config.toml
arch = "transformer_decoder"
model = "autoregressive pixel model"
dataset = "made-up ball-and-stick molecule models"
train_examples = 195000
horizontal_flip = true
levels_per_channel = 4
layers = 10
inner_norm = false
drop_path = 0.05
positions = "learned"
tie_word_embeddings = false
learning_rate = 0.0088
momentum = 0.95
adamw_lr_other_params = 0.0021
epochs = 6.4
Rows from block 4, named by matrix and row number. Rows with one number belong to one neuron. Each number is 50 + 15 x the weight over its row's rms, rounded and kept within 0 to 99. All counts start at 0. After the name is the row's rms in percent of the matrix's.
# gate: MLP gate (model.blocks.4.mlp.gate.weight, 576x192), inputs 0-191
# fc1: MLP up (model.blocks.4.mlp.fc1.weight, 576x192), inputs 0-191
# fc2: MLP down (model.blocks.4.mlp.fc2.weight, 192x576, transposed), outputs 0-191
gate.550 104:55 40 49 08 45 24 52 40 60 35 69 38 54 37 53 40 46 64 26 34 56 64 65 47 57 20 63 76 50 23 58 44 41 70 41 46 66 45 30 44 61 33 37 59 48 39 33 57 31 57 21 40 56 58 73 64 28 35 55 50 68 33 73 37 42 64 51 79 50 50 35 64 55 45 56 33 45 46 40 50 55 49 08 31 45 48 62 56 62 45 58 71 37 37 17 51 54 57 52 55 37 69 48 72 48 50 35 71 37 60 32 34 58 50 51 36 56 00 55 35 59 42 75 60 53 47 61 46 52 47 61 69 46 29 46 50 65 42 44 60 48 26 56 52 46 67 37 42 64 49 78 31 28 44 45 33 60 46 57 35 50 61 72 46 56 62 49 26 66 31 18 44 24 20 62 31 84 40 58 80 42 54 58 66 58 77 55 37 61 30 68 77
fc1.550 101:48 46 65 76 47 63 57 40 41 60 75 76 72 41 53 49 41 60 72 63 43 59 18 64 37 40 58 53 67 70 57 52 60 39 46 61 25 40 44 48 49 76 59 57 38 59 69 40 59 36 53 59 41 63 54 39 11 37 46 66 32 36 54 41 54 51 43 61 48 70 62 46 32 55 55 49 60 59 71 54 59 81 77 54 28 58 49 29 57 56 87 45 45 63 54 48 53 38 39 58 45 46 48 46 39 60 50 30 48 50 64 47 69 36 48 98 57 68 45 63 43 73 67 41 51 37 50 66 66 57 53 23 38 53 97 36 37 54 29 41 50 42 64 60 72 35 72 56 63 42 18 53 48 65 63 50 27 42 42 64 61 58 46 68 52 32 16 62 43 94 53 55 48 58 71 37 40 66 27 35 51 38 31 46 50 79 50 31 22 79 51 26
fc2.550 102:37 65 50 67 44 61 54 52 50 58 39 83 51 38 40 63 68 55 60 50 53 49 54 64 50 69 57 21 53 61 99 22 47 58 41 64 36 52 69 74 28 68 45 40 45 55 89 32 81 14 54 34 60 52 31 34 68 55 55 37 42 80 36 55 32 60 58 54 44 63 60 48 21 65 33 40 61 70 44 48 46 77 41 46 43 62 70 46 60 51 38 45 49 53 67 41 52 52 61 63 68 60 45 60 53 55 38 34 60 58 43 52 33 52 54 60 72 60 39 93 40 49 39 26 33 48 66 37 60 47 34 40 67 59 60 60 51 78 75 63 61 53 43 35 63 40 48 49 48 43 38 51 15 49 46 14 30 67 47 57 36 54 40 38 37 15 29 65 32 32 70 54 62 52 17 34 20 44 46 32 44 41 37 35 53 54 53 64 78 32 51 29
gate.551 117:49 30 33 39 31 36 21 73 62 20 49 52 74 34 41 70 68 39 40 46 48 43 46 60 44 53 38 67 71 44 49 57 38 67 68 42 41 42 41 29 41 55 73 22 51 49 67 64 54 61 63 51 43 43 41 52 43 24 55 24 22 54 52 28 50 00 41 37 50 38 43 60 60 54 58 46 37 47 47 46 41 53 57 43 44 61 47 45 62 63 49 38 65 39 73 46 48 43 60 64 66 64 68 61 41 48 04 74 51 61 76 34 50 58 18 57 74 54 69 58 77 65 39 49 27 45 84 38 44 71 26 46 50 69 42 63 63 52 54 27 56 53 46 58 86 75 39 58 82 50 49 71 60 89 41 20 64 58 43 52 66 68 45 49 67 54 33 36 57 81 60 56 44 58 53 78 44 58 50 47 38 61 62 45 64 39 65 45 44 41 22 43
fc1.551 131:57 30 36 43 45 57 25 29 35 21 42 54 57 68 70 68 34 16 39 31 57 21 24 21 68 55 38 45 47 30 52 78 44 45 44 55 61 47 35 43 45 70 40 24 69 33 36 66 62 53 46 40 52 33 35 57 62 33 55 45 40 46 42 82 37 57 76 74 58 35 30 54 32 39 60 51 45 52 49 69 43 72 43 53 66 25 43 44 85 34 59 57 63 60 35 35 31 61 32 56 53 37 45 42 68 36 57 45 75 51 47 45 52 44 64 50 62 40 48 60 41 39 48 43 45 64 54 66 28 39 45 43 52 41 18 80 58 27 53 68 66 63 63 38 53 44 57 50 78 50 10 86 47 66 43 27 51 55 24 53 52 64 71 49 31 25 46 60 77 45 41 65 50 13 67 47 58 44 69 45 54 53 62 57 28 30 38 34 65 45 22 55
fc2.551 128:58 38 67 60 87 49 47 62 41 45 65 48 52 58 55 54 61 57 20 82 54 55 62 50 65 15 53 61 58 76 57 29 53 64 78 65 39 48 31 28 62 55 55 39 47 39 28 47 54 59 33 48 48 26 55 09 40 54 47 68 49 78 42 52 47 51 25 24 65 57 65 41 45 57 66 70 71 72 43 53 58 35 66 64 35 61 57 55 63 52 57 52 48 40 60 23 32 28 58 63 37 48 32 39 37 49 43 75 46 75 33 61 67 12 66 52 44 59 49 85 66 59 56 73 79 47 32 40 57 43 21 36 38 86 42 42 40 51 70 32 33 42 22 49 18 57 30 74 58 56 47 48 26 43 56 48 53 59 45 62 72 37 56 37 56 55 55 56 34 26 43 40 38 44 61 26 41 54 50 38 50 73 24 60 40 64 42 33 27 64 50 60
gate.552 119:52 52 60 43 53 46 73 47 90 57 11 43 57 47 29 53 33 31 48 45 59 38 43 32 50 10 31 48 26 54 51 70 45 39 94 52 66 43 37 60 24 47 41 66 58 47 35 68 91 47 41 60 73 59 42 35 42 59 60 70 49 32 76 44 68 44 42 45 41 54 59 53 41 35 29 24 37 56 31 35 39 50 56 38 66 57 39 58 64 47 54 35 80 51 80 68 43 35 34 22 60 52 61 50 63 42 28 48 40 37 80 38 36 74 49 55 27 69 68 66 34 38 45 39 64 31 73 68 72 61 51 66 53 66 41 69 36 38 65 36 54 52 30 37 82 55 40 67 63 49 44 61 47 39 63 60 50 50 35 53 67 48 45 56 49 57 59 60 50 71 37 55 80 54 17 61 42 40 16 63 37 54 33 51 66 38 46 40 47 42 31 37
fc1.552 106:57 43 64 45 41 43 41 65 18 45 52 41 49 50 53 25 46 73 32 41 54 40 68 58 68 82 65 48 71 64 47 54 71 46 18 37 56 60 74 59 43 40 87 43 48 47 41 30 37 62 34 47 35 51 55 68 73 55 44 48 80 56 60 56 48 59 52 59 57 54 62 43 60 60 61 62 35 67 50 58 55 55 41 63 75 61 37 14 44 52 74 50 20 51 45 57 40 57 53 62 43 57 50 51 60 37 50 45 65 57 43 52 51 46 67 61 66 64 01 46 51 53 83 23 61 60 29 51 48 23 52 44 49 56 32 44 54 49 68 49 30 56 37 37 41 26 77 33 35 32 35 73 59 40 62 43 39 44 27 61 31 37 59 50 46 14 34 55 65 47 68 61 19 24 99 27 47 77 75 53 57 39 63 60 30 46 50 58 54 63 73 69
fc2.552 111:52 42 52 78 57 49 58 35 61 72 46 47 31 69 25 46 37 32 66 65 62 24 47 39 47 42 36 42 47 48 54 59 54 40 85 39 73 56 39 62 52 48 22 52 37 56 36 65 42 26 58 58 60 43 58 50 51 72 48 53 54 22 50 56 38 55 42 60 52 59 49 59 35 54 19 77 33 47 38 28 56 63 53 39 81 59 58 43 71 22 44 42 54 32 42 49 50 56 50 12 64 68 32 49 42 60 26 26 46 33 58 44 50 66 36 60 42 61 62 53 22 53 36 39 54 50 60 57 80 67 50 45 67 69 82 50 42 36 50 45 74 42 67 40 41 66 67 56 68 62 66 71 41 54 63 73 23 64 49 19 73 48 54 65 50 73 50 74 47 64 40 54 63 67 00 70 34 39 18 43 39 39 35 34 78 51 43 27 52 41 30 55
gate.553 105:34 53 21 56 35 47 53 54 25 67 07 52 57 43 56 74 66 62 65 55 26 65 60 56 53 63 51 49 49 27 52 57 73 52 71 41 94 52 55 83 42 47 33 56 69 48 58 62 69 58 69 37 61 58 28 59 58 66 51 43 56 50 47 57 39 59 79 50 57 08 78 40 41 46 42 32 67 60 49 62 29 53 36 53 67 41 62 35 60 23 42 71 63 41 52 67 41 82 51 40 49 73 57 60 74 52 47 41 69 50 40 41 60 32 70 43 83 64 40 70 72 50 63 37 43 52 58 36 70 72 46 48 37 31 42 43 76 47 66 71 53 49 69 64 76 58 45 70 60 46 33 70 55 51 69 48 46 81 53 53 63 24 62 65 35 51 44 61 58 34 34 59 39 65 29 43 65 45 25 30 41 62 32 52 39 59 58 28 52 47 35 84
fc1.553 097:48 76 50 49 43 53 43 56 29 61 37 41 56 49 52 37 37 38 50 88 40 43 20 40 69 41 75 33 56 36 47 54 61 41 63 67 34 41 63 57 56 83 90 40 57 45 33 29 49 51 44 29 58 48 55 60 40 78 29 52 64 37 41 77 42 62 55 39 63 63 86 40 37 33 51 42 60 36 69 51 53 52 72 55 39 62 63 35 58 68 59 72 36 14 28 50 27 17 50 59 70 55 41 38 61 79 36 41 50 47 57 25 51 33 40 31 38 49 71 28 67 43 57 37 43 56 59 57 15 38 32 75 79 42 66 40 60 15 50 52 43 51 33 54 39 48 50 44 27 23 17 33 43 51 43 47 62 40 47 64 41 62 67 64 42 33 74 38 60 66 29 42 45 61 52 36 50 42 50 47 52 27 46 36 59 46 34 63 36 39 79 26
fc2.553 095:65 44 30 03 43 64 35 51 58 41 33 69 41 48 54 38 39 60 47 64 34 62 29 52 66 42 45 45 60 67 65 64 66 62 65 56 35 37 51 56 66 75 64 37 59 44 35 49 57 42 37 35 63 46 56 27 54 47 57 49 24 54 49 42 16 61 35 54 77 78 35 44 43 54 58 59 58 52 49 54 60 49 44 52 65 48 44 43 75 57 51 47 70 68 33 13 80 57 46 76 69 65 37 31 56 66 60 60 44 55 43 38 37 73 41 48 32 43 78 35 54 44 14 38 64 46 59 42 12 42 64 81 55 34 35 62 57 23 62 39 57 43 68 43 32 61 51 39 52 55 19 55 35 60 56 39 78 47 51 62 44 72 88 58 38 54 68 23 55 54 50 40 64 50 50 40 30 63 45 32 55 31 51 46 19 68 08 55 71 40 76 52
gate.555 106:62 58 39 45 52 57 44 61 55 57 38 47 59 56 54 26 61 51 58 46 65 60 78 72 48 46 72 36 48 37 52 58 54 49 12 49 82 42 59 58 74 33 28 76 38 41 63 59 28 53 67 58 38 60 43 43 65 48 76 50 41 58 32 44 46 44 45 48 57 41 45 52 35 53 37 60 21 44 49 73 55 57 62 33 10 52 48 34 44 39 45 57 61 52 45 52 63 53 58 66 66 21 35 42 59 50 35 64 61 77 70 48 54 56 42 27 26 54 56 18 44 61 35 57 60 48 41 76 55 86 26 41 66 54 72 37 51 64 60 69 36 61 47 63 49 75 40 36 42 41 47 32 98 61 52 50 50 54 36 54 33 60 28 20 47 49 68 39 26 80 16 35 60 67 80 49 21 45 43 53 36 59 53 67 45 39 62 40 36 79 16 71
fc1.555 102:53 56 36 54 61 22 28 55 41 46 32 53 53 82 56 46 56 53 47 65 71 27 39 62 53 44 25 52 37 41 51 47 48 51 60 36 62 39 45 47 44 62 52 45 60 79 38 42 90 54 42 45 41 35 54 36 32 58 44 51 52 44 68 42 41 58 47 82 00 44 67 60 62 37 56 40 64 58 77 05 40 50 57 65 61 50 72 43 54 48 40 29 47 45 59 37 20 56 82 44 36 54 50 78 27 34 45 38 68 41 36 43 47 58 47 69 33 26 40 64 50 52 65 53 44 61 48 46 30 06 62 69 44 46 32 65 30 50 38 36 70 35 52 52 35 32 36 53 57 46 74 51 20 69 30 58 27 36 52 48 59 51 57 48 36 60 40 40 54 43 80 57 31 60 41 63 64 64 68 70 52 14 24 40 51 61 60 35 50 31 83 46
fc2.555 112:48 60 51 21 60 85 43 43 42 60 50 55 51 39 46 26 60 35 45 34 69 72 58 60 55 53 75 29 42 57 57 55 39 31 33 54 82 47 71 43 61 66 65 22 18 35 59 62 33 33 43 33 56 69 46 36 53 52 62 47 53 54 45 57 59 60 71 19 66 73 65 64 51 46 19 61 29 43 41 53 62 60 47 68 47 62 38 31 43 37 48 48 48 61 21 64 47 54 55 38 27 54 75 10 72 33 58 65 63 56 48 48 59 43 32 57 51 55 22 44 41 41 55 52 50 44 18 70 69 68 60 53 82 43 49 52 44 43 56 42 32 75 60 30 33 57 54 21 82 43 35 37 69 25 56 57 62 59 56 80 35 40 35 60 55 73 76 22 32 46 29 45 71 54 64 60 41 39 36 28 47 80 63 51 35 40 56 65 58 60 29 47